config = dict(
    dataset='dashed paths with two dots that lie on the same path or on different ones',
    num_classes=2,
    padding_mode='reflect',
    drop_path=0.1,
    label_smoothing=0.05,
    loss='binary_cross_entropy',
    residual_init='scaled_by_depth',
    learning_rate=0.0017,
    sam_rho=0.05,
    max_steps=6000,
    batch_size=384,
    warmup_steps=180,
)
Rows from block 5 of a small image classifier, named by matrix and row number. Rows with one number belong to one channel. Each number is 500 + 25 x the weight over its row's rms, rounded and kept within 0 to 999. All counts start at 0. Numbers have three digits each.
After each channel's rows are labels from the 100 images, of 14848, where the channel reaches its highest value: "strongest on" is what is common among them. Only what is clearly more common there than usual is listed. The data: dashed paths with two dots that lie on the same path or on different ones.
# convs0: first 3x3 conv (model.blocks.5.convs.0.weight, 288x288x3x3, each kernel summed), inputs 192-287
# convs1: second 3x3 conv (model.blocks.5.convs.1.weight, 288x288x3x3, transposed, each kernel summed), outputs 192-287

convs0.165:529528510499460485484529508503492491502483475476534438531520515494476491502548517515552507503523482499460500499488441498492501492527527465533514523516516512494522502526452542515515513490482484503494481502531562499496493489467480540516515480512522530494477507550462515489528498542480506465
convs1.165:452500485496489462485424470495535509480486516515491499484451482456507505514494461481518452502511473502493515485501514517512497461482481487497516491436484505522465459507504500501501495493487499524508484502469495515532520490496505504487453503521528456527528463525479501474477531477514446483
strongest on: long paths

convs0.252:486495502505540519533515482482477515476525503508490501469459486522449511448503465485456482507486485480549484490449554469530453455480448481480503546509443527513469515521481505502489530462513473453491468460471528503478508489505460524475471483498455501496510503503511514460542501467479463477
convs1.252:496472478501500499515522486470516490481515550454455508552475523454473457489516514482523474490481500520491512545478512464462470456511419512513494460568493451487499495489484499473495512544480532496462516510457483472498486510514502449507484538509549502522500532481458510528494483530514530526
strongest on: long paths

convs0.218:513494496496463531469469481475496502502518519390502520469508501513507518548474523505450448498520496530481466509501495487530489502482426490435518493469510438499527527441509482501506459502545510491505523460451509512510492499494482496493509492505485530515509486455487482525493520522469508535
convs1.218:485485509454512484524484502496507480433494483400481461501477458517512469520486483475525493495507489497472510500497496499490492459497532504527502523470480512474489499550487473501483542493491499475487526527453453490500495487499519490501493506497499581487491481502473486488512523519504482503
strongest on: short paths; dots on the same path

convs0.25:480505485469462498505469549516524505522486519493514501508521480501499514502488456512485546499496519471497520480513428517514516535486543533529489514492503461494467476546494476481518525513441515500528503516553495505511521484459507511487538545507494455533502483526505514505452524462486512497
convs1.25:485491507498542510502518454468492484491500485502507478494455508481492499484467501481479448476451487504499476521477536483463496462515486496495462493501473495500496468424487495488491468533486495504471509476484474505474464507544486491493450471480495456473490510457468483470511549529485497466
strongest on: dots on the same path; medium paths

convs0.9:449520485482487468507513498484482504465512472475494487485468512509502515467513472456487495462468505480506470497523489491507501489509500499505457497504500526491463459440499517502499455474522445487509468483466487488514503454528471474480457512477464495488469531473505491511481480517495470491
convs1.9:496475508479484505469468490511498506512485505518516528485497523507496505491501487516576478509484475489504483489514460517460526455476569454484520516509527466490465514550491485456514523499458528528510513505488460493499514498498514537491501488502541511492509483512499467472470504527484477488
strongest on: dots: different paths

convs0.155:486419520484459513472456489447497488482507511471474478481492522475467463512512516499483484489448500489506459477496460505474493513475474522497484478490517472466493491468496469493483463503570510494488513499503471517512493497483510517499500522481482475499480490497519433531459493495445509569
convs1.155:497518480476478486510508461535506457508460435529535474507489512482500485492485493505528489492568530494490519492503494489468501506498495468500513469531530512459500482482512504506499492454493487493487514484535490534496472477518509456494476462513510507455481515536489480487513502528549498539
strongest on: dots on the same path; medium paths

convs0.30:529528487514508535502506513525513514519518520540505500521546508504501516504474531521558524509512496497499520517527478521503532501521570474519539508542493505504523533512516537520507503507432517499519516520535533474512523508501517529524524452529513565517510525571494507501497500515519520504
convs1.30:481491489482471465449470505497512496494489502497509477482413502503524501492497448492555481495514454487486478483510446525512506475498520488510470491488508507502480419517480492495487522513468493511511508507464500489493502487511504498495506519484516479517497504503452480490447581542488489501
strongest on: long paths

convs0.278:488509485506534508528514479501459506490501502500467486464466459497467491443518469486465475503516492488553484491439554472513453470492488484491512529520439526526474512510458524512496511443477481455476474477473532516479516486488465501480472489500446487489508506502534515456540488447487472488
convs1.278:478451478498508504503518487451524499480536539460471508539476543463471478478529502477543451482500483537498510552470495502454480463512426503503497452555517459475483503499498498474522512543484532472464511462463483473490489504518511479495468536510544503523497529485447483551488508546494512495
strongest on: long paths

convs0.202:473547507485475480497535491494483522464483480479494501485509507518547477451518458494488526466499538489504474485489476501526488495537538482477467521511434528504461458471465542492497471483503448491487460490503501504492488460520447485477489504466450482498471551500512522478490454537501468464
convs1.202:525441478473483524475457498473482506485504541496525504476506525528483523520532492537572484492489465483476506496545463530458507490481508447485522496498541451494491512518516456482529516471464541501525551482504493490497511518475535542506508461524523490508520486509492462497489508509491530509
strongest on: long paths

convs0.194:484518471485510491513467489518476509485490501504511483511451484483502501491488519462468479519534444506524513530468542461496478492475441539526479534475458559456490481478495451534489504505538498490487436476471493479515485483532515523513488519510515492497517512488478499513484491503528499524
convs1.194:471502509483487494509504488523504486497518455505469544471490524508527506499509479489549503465482514512518502508530495487484530494474553544478473474540527452483478488535518486467492534528480501503512487474487452503484514481522489482454484527474481502487461474460486480463480497516511446472
strongest on: long paths

convs0.284:516506493515490499470497492507503486462439475517524503481506489476510516513533450537564533434527511533454478469508474519500522538484509520497450460514536474492508490518517498482482504494536490530539484498537493515497477538481516473492516524448503465505463484479474497468491509461482499456
convs1.284:495537483526468462486470481511451451490488508494455484499495468512564509485482525500502477474456473465459470495503493470552500487518526470494453522445479511498516459467507476543513478474477474506515508506455500481520494531508503496519473452455489519490504465458492581477508547518485479525
strongest on: dots on the same path

convs0.257:492503498463505488479473470516465496474477446525517481505522532507526483487575495472513503461476511496501524519488516498474512552446530518486498503496491507458493515470497490479467476500500503499488496492507469554470448505471529514480496531479534505491495496514493456476508484526527494498
convs1.257:504472480503454463473476510486529514473484535470562481486483509549492512518516468533529502507487492459445516462502478484521483502512492456492522490487508491529515482516492473507526513480497509496506527515505484512528530543498491538507499442502509481528514530524473479512482506532506530477
strongest on: dots on the same path

convs0.7:503529501499452490481496490511480492514449476458502520494527501491468505504479495506471483476502547481491488477481497489517487505495491428474492483478516478520500493479504549481489466441528475488504480493490510534480467493461470491490520440503486492487478506497502506503514454463503487518
convs1.7:519497518458511518528456485483473486472493521467456468489504499524467515503507542489491520528467498489454506523517496451498488469475536510559528517473470490457515505518510509524522532483506511466524526532512478465516489480531516506527484505548477561489525475452503491498480506555496493505
strongest on: short paths

convs0.35:524539483518445482502519468534473484487494485526482481510483479474507460472471501492524484500545505552476470531469479534476507453520498478493493502528531524506514527495474533533475480492515458494454481502471548504498512495461482473516477506460478510485479519531495519487521493483513487471
convs1.35:492471461504486483492499518478490495494481495509499496519499521479484506520515464489487503513445474447529518487522473518522498484486533445546484516456496492477510473533503456477495510484502529495526513512505467485468457489529524523494519454495541456506504498486517504502467528535486525536
strongest on: long paths

convs0.6:518530508516448495485522457525486492526481505522492486512496504477492473497476519497528478525546486541450480522462477527516488481510523466478501529482552517512507508485462513523510486480525480538465510528500532501467490517448480488518484477506480480492505510516522523482534510504516498503
convs1.6:495494500504507474499518511483482461498507463529468494509517508500509502496483464496482503494450470475511501471495511505523500515487565460529507466439513503503489441519502472465479516490504513540519511558506511488467463492544526514495529445514530436456499463462528496453469518484493514487
strongest on: long paths

convs0.256:504530485522460511457506470529481471477502493525497477502466493458513463479499477503527475480537486534475472516484486534486514465514499485480462504502491499510512510493484525514461479488505451472478470476463522489509520502456483444498473512437473514476467496514462494491513486489504486456
convs1.256:491483461497519472509502476441487505492482496472500511513511512504467511513543516478480496521453479446537505501511475484531480467506494457527521519472479509480492521515488478489489516476507520474504471496483464497462485498531508552500489451491528489486505499480516486521470523545494517531
strongest on: dots: different paths; long paths

convs0.147:512491500510487488494485537516502490544468503488506478503521476496498493507510478538465547512500500456469504499502463509511518541475523534534504517518523479461503469542494466504525510527489504531544480527532472523509491520464511507517549564507486437509496489486478498513476519491481525476
convs1.147:493499495506536493493501463467497483482502496508481487489460510501491483486461514475491448488462511490511471512472545497450490463499494497492479492491464494530502485438500512517476478546476497484481493481500488526484481487553494493506452482479502462484500493444484485482497557505490486463
strongest on: dots on the same path

convs0.170:510530487492486482496506512525527515504464484481476476509481482492496504470509500510520474473513505510543511521468493498483500503531542469524510492535529498516486505493482550509494473488475467468487485488554511479506523506484444524516491514501449503503492522513524523448522524449518480438
convs1.170:472486472470459490453470499487482524521504495472526509485473495487474491508504501496526480495538441506476484476481449526478497500483471494486471479491503527467485438445460451515523472514481498511460513509453484459505494515485485468484495537499496444491483513508458468517492573558481495517
strongest on: long paths

convs0.196:457491508485483469509478496493463522459481459528493509459447542530516526448511481454481481450484505460519482491504498478501486481499514495506455475517478529475466468485521503509485497482510462530506449498458475489503492461538504525495449505475497496488474542498470488474450476508467456473
convs1.196:512461502456453477504518539510501504496510524459500500515536498509505475496510485541539515503485472501476529524501455500493511514514534475513530493503530470479464533524471466477513531472483514473490554536521485484509514487476494509503531486530475455505517528507508466494514490527496516494
strongest on: dots: different paths; long paths

convs0.125:457444506457490482498517496478493524495517487497503506506520516523475466502554493481498534466427529435452529519478489500506472553480484497511512486559510487478451509489498513463472497495521491527496476501513501542491499448475476520466502498481486481515493519506497441485488474497486486494
convs1.125:444522497482517459510530477520523479490457443506517504482434497487528522508497426475508441477486494474513518483482513547494540459485520520493480506541484452478472497471475525463521482521501476500508487501497493484467498497520480489447457542467482486495474473498502491476501498529525487452
strongest on: long paths

convs0.182:518497506489492481514495487493518483484487491500509465472492475564472475462475529470490502514442483467494500514445489472516443479476527480530487506518514518522494495490473499517474506499503455473462428511483506452513527471505463507496497491503465499481492472501488510472511510522496458505
convs1.182:488500464503505515494490485519445494493515523465502508500476496506564506512473462519531471489505459501507448503528499525457546493534444510464456518524524456490505512516520499474542498497464515472497546438439496505487482528497512495495484502495515511521500518492478512540483526506448507529
strongest on: dots on the same path

convs0.285:497504494501480496449490491456475489507496495409513479454510509512486490518501483509470478471487527491489441460490500477517494511507420481414503471492504470515499499450483520492500451498539472488486490488480510507508490497468448476481515473484458499482484521458497473517475485482471503499
convs1.285:489538509439508517514479462543563506453484544424476502531495467465552491536486478509534481470535507507517541532501515498481515466503529503526524505467473516489498507521475532506489520481496489464515515496474439485506512493492488481517457514501525598546493464516491508510523487508537502544
strongest on: short paths; dots on the same path

convs0.263:465533444470479448512472485509501468499490469521509461495470467534530523457481505444498474499526485496483507486521467519501538481510559483532506497483543532488462508495502484488512509492474467467515512473518489485498495458492503546481456483508547457462532496553496536490477518517508476454
convs1.263:513505512524491506516522519522489485458528498440437526494500487520520516486484502513492508493510479475471493517505517532531518484481502486473479474525497451473487478502467477471459508508480479477504508502456486471482486492451451451492527492488448438483509497443516524506505512510476472495
strongest on: long paths

convs0.259:510464490489479482510471522492517503542499499509506487519524495475505511485495506508453552516495509491536529498503447523467506545462516554543488519481481470484497469515500439498533512521492511492542482472523462496499492500471528514520532569529494436519516482515504508501477520479469513522
convs1.259:480501516510534500496521467475494486493491469501505470467458509483469500464484487495487459493476498521498469507482542486450483487501455497470471505512482472490518467448492494487491484539492499529494496526482501514489459508560487470473467500474468447463484510449488497455511555520502477436
strongest on: dots on the same path

convs0.216:489456503498446485484491489436508472509499499449489473519507522451470499512502496495473500492460507497528478473506449514478486508483468508462486479462540462485501480464501460490519471506518509500518520464538474476494482507456514482495502526508509446490488483498497496528498498446449530537
convs1.216:476513506469509517519494483476523486510491492534516486527466484444476479473502513478498496495504530545555502524518538465446503444495426489492494497482483495489474484462507491468481485508532468500501495512486509500515474489505485455491463517489471517484497520462478558520519506513498454543
strongest on: dots on the same path; medium paths

convs0.123:458465491485454478490492529486502503507488517484515486496500497508484499504510454510472526503471498491500493485523440520513511548473505552503471521512506464482455451520503448490519515526463500522532504511519483485517516495458512497496520546497480435533497483490507480521456519448442509502
convs1.123:465510502497546502515505453457516477490494489510504480508472514471491489473473492481490462471443495498552485536494546482442497456501477493510475491482468495500490503417490503477490459527494502487483490479494484518493463499565486492476460477481509488475472518464464496480514549564505492492
strongest on: dots on the same path

convs0.166:468500507492500483449534493499477535485483504481521495498496526473555469483562438513542509462489487494546461513506463540498507514553481515446485505543493504505466463508469541457500501510509483507499501513486520486471476502502463495474487523487485507513481581509515482470498475477478486473
convs1.166:472449475491500452478514506457516516455481517462506481516473481522524480536528497468536485492468472461463487504516480483498482457462506413503511504467549491491498497524497495522483519444478506526517490499452486481510514472475509523506491465488519513497490449477463485500512486522512484510
strongest on: long paths

convs0.148:521488543508489495488506501471537504518531511505525485523486517506501496480508528519528501527503469492468506510497454523512492499489521525520489536490509517499505479526475490529514505553515511522508487508546536502510510507535522543532514542514522456517502512527475521494504569565469511500
convs1.148:465468490519501487476473461480506488477499517492470493467484497472534496477468456489509476474476474523496473477484514513484482511477491526497472487445507517532480452466486514493480489530472475521489490479457535523491481476508487480474457509489491467492469469461482460466473588487481457459
strongest on: dots on the same path; long paths

convs0.80:529535492529513537497521501518524517513526522532498496529520511502503513505473543516561495523523484507490508533527491525511531475524548484506537522538495511515529528493516544533513489523456520502513513520525554459513521519495519529530496472528515560513514532564488515511520514522514524502
convs1.80:477488482493456459442471507500524494501487503500510482489413492495526500499500436500557482501517463489488487478505435532515503479492517490504473491481518512518480415525479497492489516506471489523517499513469514507503514485485503502493513524484519465523495493524464481494458565526493492500
strongest on: long paths

convs0.136:502497526509518495510519486458508513520492503444512528501523479503508490481500499505479505501477498501498514506465528469552445487536452474484499515459491497524496480479425524489525492491543475488458505473462498471461456486502450475500525479510512488501508518470511500481524477518482505476
convs1.136:489504512447515491524515529507481498427494489455472487480528498520477519502504489477494529481509515488472490486519497473502506482471554512521500506514495441451485494536511498463477529497504515452524518514528509465517516446542499515471527526499458504497490470491524514491500485498488483481
strongest on: dots: different paths; short paths

convs0.271:458446525485509517540489542453517517501538534497532549484483504509482532503455463478468490506475481516514531504532519463561494501483491543525474532463474472485471475493532446475505507514512516495525529483479498445523508507511501499464480535510488482527526450500501478515488536540476503509
convs1.271:505543505540556503521515462521490491520469484547518511507494486496494461493481496515498484521456502483493484469481542504501503491478510525473491513470504517523541532467511471510517454512479531528485498508528506528487473552518544502512511552503505466471501510494517546470522511536517517484
strongest on: dots on the same path

convs0.191:511480505510481520513508489448482504502483498458489553508494501452509494488484507516442481511460489478514496503464506477502445481509470438487486561459505494522508511494464492500485490445553483492455498469502467493486486498513470488506512457475501508504505501480505487495516457509468496510
convs1.191:508493521453508489536511507444521501471478502476450487527546482472482520498501490471460527499480532511493529498530480480468487492511496498518533504447499494500466494509545463465519509474513480494527510542513507520492505440481486499478505515513503462504500473537563520485477444472516473524
strongest on: dots: different paths; short paths

convs0.99:514472487498498538513453498489495511510524501518519515514453510488495511449457524509517480483493469510554505512492481497507507460519531508531482501489508491498493485478516477514516471524488483473517499455521497439506516501501497525528487525516486484525503501535474492487460558505481504474
convs1.99:468498497485499477483508510498491536550507482481515510485491473485512498490471477469508497509544492532493501493495482541502501521490496546505445470549507508512475426416488489488502468547477497497465480491484519480505513494502497478460490611504490431490480520513491471515490558524487478511
strongest on: dots on the same path; long paths

convs0.60:505441486506470496485508466438502465510553510472501491533493496489507511498452524497515475513503474511539491518519446521508490499491494542510498486511529497489497486476489469498543479514509507511510540485524515477475494508491518500520490540534519475501502501518519507515485557492452536542
convs1.60:471518504472468491498521453540498486489493457513504499506497471493502459482472494469536500485529489532476494499487470507471506510484508509522465481524524515480445479491487473473471506533499466497462456496475534502503498441516479450472477519486474524449473474500478506459508572529524473472
strongest on: long paths

convs0.238:495500516471471505516476499479490514511488476461489544463527511493511505485470485504468497477507520521501477518478522457524460502513456480485499524478465476504487516500469493468501504480541456495484458469474467522470469484518407490470515489494467533497492489467500471467492492510487459462
convs1.238:525503518503520495521517529461474504489473511479481482484503506524466511513512505516484515532482535491463481490522487485484490496468520526510525512533514509504530498529536502525509535484497537507517535515501488509528515507541545524517526526533520448494513496443514490497489464502489510480
strongest on: dots: different paths; short paths

convs0.71:514512456508499506500486482510498459542492487503472513492484443478486489502439522493487482510509506503491507508462523492493499447512503485532545510510543482522511531521474497504502508468533475464482511506531504506451490505450495471504492487508520472464541490474534515482486480430494494493
convs1.71:499508497514517477527529468517481493491513517495502511531513480488486491445478496480490496497513446540466488517470503526481490504487412536470459511535499510509460465465484499492495491535491488505469467502477498452469497516478502467497483525498499420498475501507477495515532512483517506463
strongest on: long paths

convs0.280:494487468480511483507477487510449457493468428531522492495501529483484483477518490477521504484464502504507510506504513504457528526460534518495499475494497483468498520479519476488461496499471486503498516503521449549481451506494523480485482521475508506458507461480512431504466499524509506476
convs1.280:506476500552497451496522532492557525476495566490548497498480509528502494500484460513490509515498484478443528489500493518532486500520493505504505533529487491540531484521495481533524529492509530500507530485505513512509518533468505564517524497505547414576519510520489488492503476521506513458
strongest on: dots on the same path

convs0.230:512460507484448513488441488448506484502498516447520512487493544460477482517475531498495466496518504539517489517492456479500480506470478499489502485443504438494515516451506458511487466504580507496500513486487477508504492497502507520505496496493497490514496470502498449534471520503468508553
convs1.230:491540499437491480529495477506514450463478462506516460517477495475514482472504469460512493509536525528517553501492470476459500456505481488507527503475477513489476492523493465490497519491491482498504517524487488515494484470481525468495478527504511528518499502554472519514513502522542478537
strongest on: dots on the same path

convs0.207:447467508494516511496490486476502526444495531518525512500431549474495464497504476483480455489509452505501501510475526500530469473473474515495448525499521521490481470497505484501451511514514532522475531513480486472512511506525536518484453506429537491527461487491477449498478501488493507501
convs1.207:496488482491529482500529516529505497492498443468457480494499497479506507454529447485493484487481500519551496513481482492482492486492528523534495470523466488451464515515469504467494519516509466444502493446494471450457457446498455466469499565507476465473504512459508499470538468506498494421
strongest on: long paths

convs0.51:519505481477501497499524522534500494496531480505516508539496486478481484440493529499522500502508470518502500549489513502432543487526507508510530451542479509488481498507499508509477487512453480482482484499505518450495518462467489496517509502487506504493500485542488492492508474489551507470
convs1.51:485470480537460464454488511495502515466467503476497472476505506498493498547513446512543501505484512489463474455493454539548477489491512425492510513498517509498506465518482509497498502457483512489516495505495496483507517514482505488486511471503487511496478504519488475518459512500478497528
strongest on: dots on the same path; long paths

convs0.2:517493489493476519472473483457521479510530505422489503496505493489496509523469524506454470511502499516492478501500477481498490507473427511464500484430514437487515508450497449494524455514535506484518524460486511504499473501482497511500522496520497484498514465477515513518501523517468515545
convs1.2:490506499417518512537500488519487481462499471478497471534469478500512465526481499466517504486498510521492522514505513483492504453518486509511487518465499524459460486537505478497456539481510477470488495520480445502519498458513515464500480495491470570485490516520484513528540496499523480542
strongest on: dots on the same path; short paths

convs0.198:498467499496487502492446498487491502496524520461504521469474500515527534542446520509455459515470464513461462507520510519538511472462456530485492515451522450454523506481515429506515498521533526477528521467488497478506487524496494508496499517505441502501516462442496474511462528533434518550
convs1.198:495441484497511500531524465500480477443493482501458475521514486490504455529455488485525508467491477503478508513486502508516487511481492517490482496442516499475486504508481434502465501462501515483471512473507471531476495478534529487510468498481524510463463458515503473475552510531512502513
strongest on: dots on the same path

convs0.268:467497522509524503496511436489491495468503503556515495483452535525496518467505499453524452504522458516477484490495516497516489487436514504504466517503531532512485489453522486514469473517482521534486533527497510494497505501532540539492429500475527472473507470521484517496492509489494492496
convs1.268:531494478487501481510510500520517485502526484466441513490512490508512506477505491512487492463471499507516501502475501497464484470534511476549513479508473494482481522535439508489493546491494460464494511462475506493474473468467483482497507498514503471500495512448495508467503491469511501428
strongest on: long paths

convs0.96:485441502468501532490470499447492510467475494517493531499500531483482495500489508512495504466489493512541516500482471478475475515468528470530467507483492478451491491486509447468463498472553518477484509473511405519484472495528517528475510485471501514519487491535487431498442494515462497544
convs1.96:501490536532460468509505505442514495503467524499488480514491535474487506497533459506500518517515508533471521492510469523506486516514464515493502484469509507521510493478517440503509481493513459542518489522527468534535561540473479483500507511515489460503483525519505473517514459509532504472
strongest on: dots on the same path

convs0.270:504485512495477531470460481478492501502503522403506523465493504504504520542471502500449435497519487538475482508492515478522479492475427484454511505464501436504523518437511465510508456491554512506505515477451484504515495501488482498491490483500498525512509469457473463531483504506476505519
convs1.270:489503515477515480532491512487493466443489465403478467490490464517519478520497475492508498501505504498464505488499495497499492478488524517514522528446490512495499503556493459494492537481497501485488529517472456487485492497480524503493509524504498562483481459508493491481510512518497475490
strongest on: dots on the same path; short paths

convs0.261:506497469510496478491472482485498494487492494473528472507512515493486443521499519498501504508472504513487493500466515514495480522467441500476505475422506474490518495464500458517451482500528521480504502501500476477508501527479520522499498494475469456494483462466506456504487481456519509506
convs1.261:484526514505526495522519463499516481464515501504495498528455484456457466450524467461482461474513515540552531544474518474491476449473477511499494492479449488530498511481474519485489496553507466480474473484490525487509516510463483451487459561462503506524476457522487506494534491509552491472
strongest on: dots on the same path

convs0.22:433510473454534478523464500489457528491457484527501535432477486483532528490519467468456513477487524509506509448510525471496488513496519501496469547482507497508438459466510475470510485460544477494506512501481459514522502460533473497436462496488462476507499509464518499490473457472484439462
convs1.22:488498530497510507490472482518488519498490480525456511474508491510507478475501472530507484498487479470431494465491486503493516496488574473479498510451522481504485490506476452454497498477474549522491527531560522459468463504490527525486517492493523425461507506492473511427470511545489493505
strongest on: long paths

convs0.139:481484475458472506517483507505503496475484473522515552493490543490503514478508519484467498438477510513451498523504503465522486510478534478523465494459484446478478509482519479457470508470550492487513502479504472532489470479474503482469469487476506522498483440494518468479487489534499481497
convs1.139:526537514533499484504538501468474476533467523523493465508483472519490515508504490513499519543456505489454488492507494509507511500545493480476508516503532528533523460500508470520537497469487501505523537515497499496503499535457511521543514477532499372503524503447513509502518450497513517483
strongest on: dots on the same path; medium paths

convs0.55:454488513488526514490477468495466520487479513516505555452452550524504503494516508493478455507500490521514477471488534455545476485463484488455490512485505464514488500496494493483481502494558523535494554559515494497461473485516528506461460464488496500496515497506497485485464460501499475494
convs1.55:501490471496457483497502482509501465493510482473497492507541478511494477494521471499516521504447495500469524510462457518493489531543499514520491478526516506505455530485461510489524506515489473442493481449506517494452478480405464508497493532503491485495491535474510512485563479492497512464
strongest on: long paths

convs0.38:521509512543523492475515486523529481465513497492505484509448517522489475488512517483499464492505439487515483491510536501532508487498486487477480523521498500516531483486521494557458526517503465485493466493482507475526522521527501491539478492453505516464480489488462491524494510473512509477
convs1.38:449504466487489491486497477501501497541493516465486552486481460461483500512477474479524481508532522480534475477475481516462499514536471492481480534551499476530461528494496546421506500483468501506458509508457504551483486485457475499435467467488506585499491497526476479514478520493501478548
strongest on: long paths

convs0.138:498530504500474485499511514503491514503449470491497522510538504495499483493475477516509516487501532492508507500473513493525485503538511436479499503469494481531489478515477556476502495445525462486496483495482511517465467483491449494485524454491486500496476511521528527464535449473501472506
convs1.138:538486503471469504510485481461488470456480488493496476497524515510445533497523550497491512512456509472470505507533459465472484469458509474533539494517516509459519509490522508530512501463510503477521505521542482455531505481549521505525495484541479479500509492464500473514469481527487517514
strongest on: dots: different paths; short paths

convs0.151:473495510513554510504520465500470498470486506529541514514468564538476500486536531465452463513478487496496493481481552470533475487461506481487491510505512510504509516482506503507458517495525531515470542561513469485484482485536546518491453483473545498469508481467500501503486481514517504518
convs1.151:490477465492493459494450498516517492506533504517479518461524445515461506497504494484523529496488475522493507466478496509492489541526517521510492486479515489499446500495472497487495502525491458476514486456479506490474494484420473509482503524507488471503493524478509507497488519472474485464
strongest on: long paths

convs0.34:490461499506492476511482545485529498502514513506497475511497497505483496514491480493473523521464495505518489490527505507499516513459445547499484518462501479476498492517523429503493526527480514496533492491542485459529520514475515508509517542483478451506502444485509498528489529484463515511
convs1.34:475520485498547514511526462490506493500496487511516496514463492473491476470460491497483464481454503507532495534475562485443502463507479490497465493518471486496491488436488523481493459535492516484489494469496498510486470502553493480485474479476499489472481523469475502474528528546504505496
strongest on: dots on the same path; medium paths

convs0.73:499509486489506498497464489457510474530535496425536503484504508482458525501501510500457482539494519510521485476491498491474494502482428520434516505443487456522502490442485475492537456519540511454510528456530499471486493506455502487491519538541494454501544480479515500511487532484473514521
convs1.73:484517504468535502512519474523520461452527503511484470521479486499501469515472484462525469474528509499525500521496559520471509432498489515527476504512475449477509505495474529488461499523505482460480466475476504468503499459484492481500455515472474556500474488510450518533563511502491486534
strongest on: dots on the same path; short paths

convs0.54:490501497482439490485502481484486500513460477422499520479519521494477502503491496488458478478503540488508493493477488480483470512471478441468496476491501468524487500460505527481490464464548471486491473493482492547490487474489452500481504455501481501488489495482502487503503470473501469516
convs1.54:527515525502517527522477504508455500460480521455448474466490487539494497517503509531492504532471524502453475500510497483490500475492516510521523516491491498487540503536534495519496549471519523475524529519478490475511488527492524515507504507525478557489512463425508486493508488523484482488
strongest on: short paths

convs0.84:495506533505499472450506477496538505500502508495523484498469517483542491498514466509558484468567510569550467543508499539469526474516460533447494508535488500492492518508498528499493487529506475497496466518503532496498501511507474469494483546472477495508476529504512465506506536485496499474
convs1.84:516466466517462468483509456461503455529496497525546499511484520527473474515515512490510506536458456424452510520477464485555456466456491488497492481441519494509527481467477472521484475485493503534469506534495488490487490493539526535523503495481510501494487466523491501515503519550503528524
strongest on: long paths